config.yaml
model: "image super-resolution model"
hidden_act: "elu"
weight_standardization: true
widths: [48, 96, 144]
block: "basic"
upsampling: "transposed_conv"
beta1: 0.9
lr_schedule: "cosine_restarts"
Rows from block 2 of a small image super-resolution model, named by matrix and row number. Rows with one number belong to one channel. Each number is 128 + 32 x the weight over its row's rms, rounded and kept within 0 to 255. All counts start at 0. Numbers have three digits each.
After each channel's rows are labels from the 100 images, of 14976, where the channel reaches its highest value: "strongest on" is what is common among them. Only what is clearly more common there than usual is listed. The data: gratings and oriented noise at many angles and scales.
# convs0: first 3x3 conv (model.mid.0.convs.0.weight, 144x144x3x3, standardized in use, each kernel summed), inputs 72-143
# convs1: second 3x3 conv (model.mid.0.convs.1.weight, 144x144x3x3, standardized in use, transposed, each kernel summed), outputs 72-143

convs0.25:145133140153141073107182106120122135155122164125166178157121146125110145143148119168151112100161191163136114091134164119255075162199141184139105163118105074117092135143121142110156113047104152102158105114125108191135
convs1.25:134162194157150133140180161103170164151124092132121121158116129138167141120117116117127125164072120174140181166176129119097158113097129118114155174133181121147093121162106083168107108113091152146192143116185083157131
strongest on: low contrast; windowed patch

convs0.29:161111116132069103115114086136116150144121099134123197136157134105143121183131161089097077094153139158088129128164192192112066156130098125105080107144154115174075105121136161112145141142077080114078144162088104185146
convs1.29:138145157155140128111188133110068133115129151151185083176098146123133079095071080088149111115123160145145108123134140146192144126187149158094115108164109153072142108176154133108100186130097170089169134128177118140124
strongest on: windowed patch; fine

convs0.98:084132080117158148101159132083152111099100059129125132152172079173098123148105090162101163162145115126111137168202123140150144141235148157104135124144089139142136135094145094183095160120160162139122113126158138116109
convs1.98:126082120162175129120123139090108114119052147087127155136135117161125085127182231146161178116149103124109134095126108090146126105110146127122105120148123140174125141142122164109136188162178153074113216145078086157111
strongest on: very fine; windowed patch

convs0.38:147131183158114121118132104119082132120092117098145127156195110120120159104106136109119150132168139155097152111173159166192131173235131112099145103149120134123131141138121144107181158084145108127135116141104094151142
convs1.38:083107139127157161120137117122077089108118041105181117141053147117111055102129103121130164108120109135187099086111114143113190120141119128093084126147139119120111115102144148086125161111121198143150130106124117161131
strongest on: low contrast; windowed patch; scale: fine

convs0.82:096071132114145195162118155105134131119150101151197171158186075122120162101112123183159145186104104123088139135127086128070199182169120168130108141140104112167129100135160090165073138097136120106145147089204147118129
convs1.82:168049095145114108106086128113144171159126152075142169126121106066089096125184145200129103150169034105144174150126142102136048139104101123117117158175109176103154119148092094156190131185107104139090140146046127174155
strongest on: very fine; windowed patch

convs0.46:053179080070156090153141198138170146095098134143116136117156171117147115139136106115146074113148085127143162070126183148131151040189143133079123130100152172073133086133130113103141129141125147189108128056138173119075
convs1.46:170152163181134134101095108133165108138156123102158155127140189105099164136106150120158095127141135108086131124108092093131048088139114154145104104170119122141113084114129163125075086102097120035080132169096127198117
strongest on: windowed patch

convs0.94:140116123179122131122215095124159164129154131133101148118114166141108106129162135144120096087121133120162115112132114157236101130205103159179109123159119180161125166188129098098199140075135128105150144122143113132090
convs1.94:111130153138140139169200194118189143146147121145072138125137209161144151134033107108140103160124135147097144164160163138102191076122164131163175132092195069143108141123124110167163109109099145194155116126143097117104
strongest on: low contrast; windowed patch

convs0.134:098073143095160161129186129143137099121148089114140140110142116141145143111170140160144164138114128121134104105141135081113181148082108133179151123162106086114129132162108105125085150182121108116136114143211171114116
convs1.134:201095092108085108112051117131179163162176158072114161157161148146104118110130150191135080163165065089107153163114114079108054138120103129169096141178096165106174137156093115165146124145129075146065145153040151176135
strongest on: very fine; windowed patch

convs0.84:149159169171090143171103102076072076081125113116112133144209100157174160144136128110131173161133129118117161115123108158179086179188132130130151125124136165135149127127084092064152122073166154089136115126087065117145
convs1.84:109165096118095149176167138129078087125098136156170122112080127102155085173126100105128113115116216130176122117131152206137195094103157127075129131089144085169114092089117162147072164130189121119138133126159125111139
strongest on: very fine; windowed patch

convs0.91:145132134164106119086163135144103174159132112131108121140165103172130138119121154083106130080132175157144123118191146151233116182214112103145136144127163107126128199141134106090179088116095097127140087139137096168117
convs1.91:115084116126121153168150119114116088124141117152122142106122120072097070093169157130107166056163123091190128050107101179162133160158124101097180154102102171128133120191177129074098131123091177166138154110117136138111
strongest on: low contrast; windowed patch; scale: very fine

convs0.69:148149171178114115129183097081106093099103086118113151157177133134109124125116114139134135119136134127151191137179126156210113185218080135138151095167120149134145147145113124092185154066142102102095127123128090108109
convs1.69:103133137103106154176165127167108116127129165142130127128119189146138089121083088128101122089150143124104102078118086190121210097138145088119146135090159098162095139127155189111109122093159128143138175125135136149116
strongest on: low contrast; scale: very fine; stripes at 105 degrees

convs0.42:175144156112141113109155108117119061118114087139122067160153107165145135115148114094159126089173138179143206108164107130178154119249144090112176122155112137124131190119095115100152151122139102161144100114106121143125
convs1.42:082079118148177137063087088114137086084154087072154145156125104172105121102116155143082188124150094136129112105124129068108133152172113148129093109174095188106135156131141125081131171105165172082136138104096124170149
strongest on: windowed patch; stripes at 0 degrees

convs0.70:105089086105132103110160139134196179124155125178141170128127123131168081173160098177069073120096091089130107098125132117136113112185112131150075135154085128186166108138149120148124150107113137123094181100159153120076
convs1.70:140096162133152142137132126091149076128099100141050105059152136132101206094165194135169114130134109138076114120186141115168084115104123130204170159134150112100141144123129145123160113214084147145129138165104113100076
strongest on: very fine; windowed patch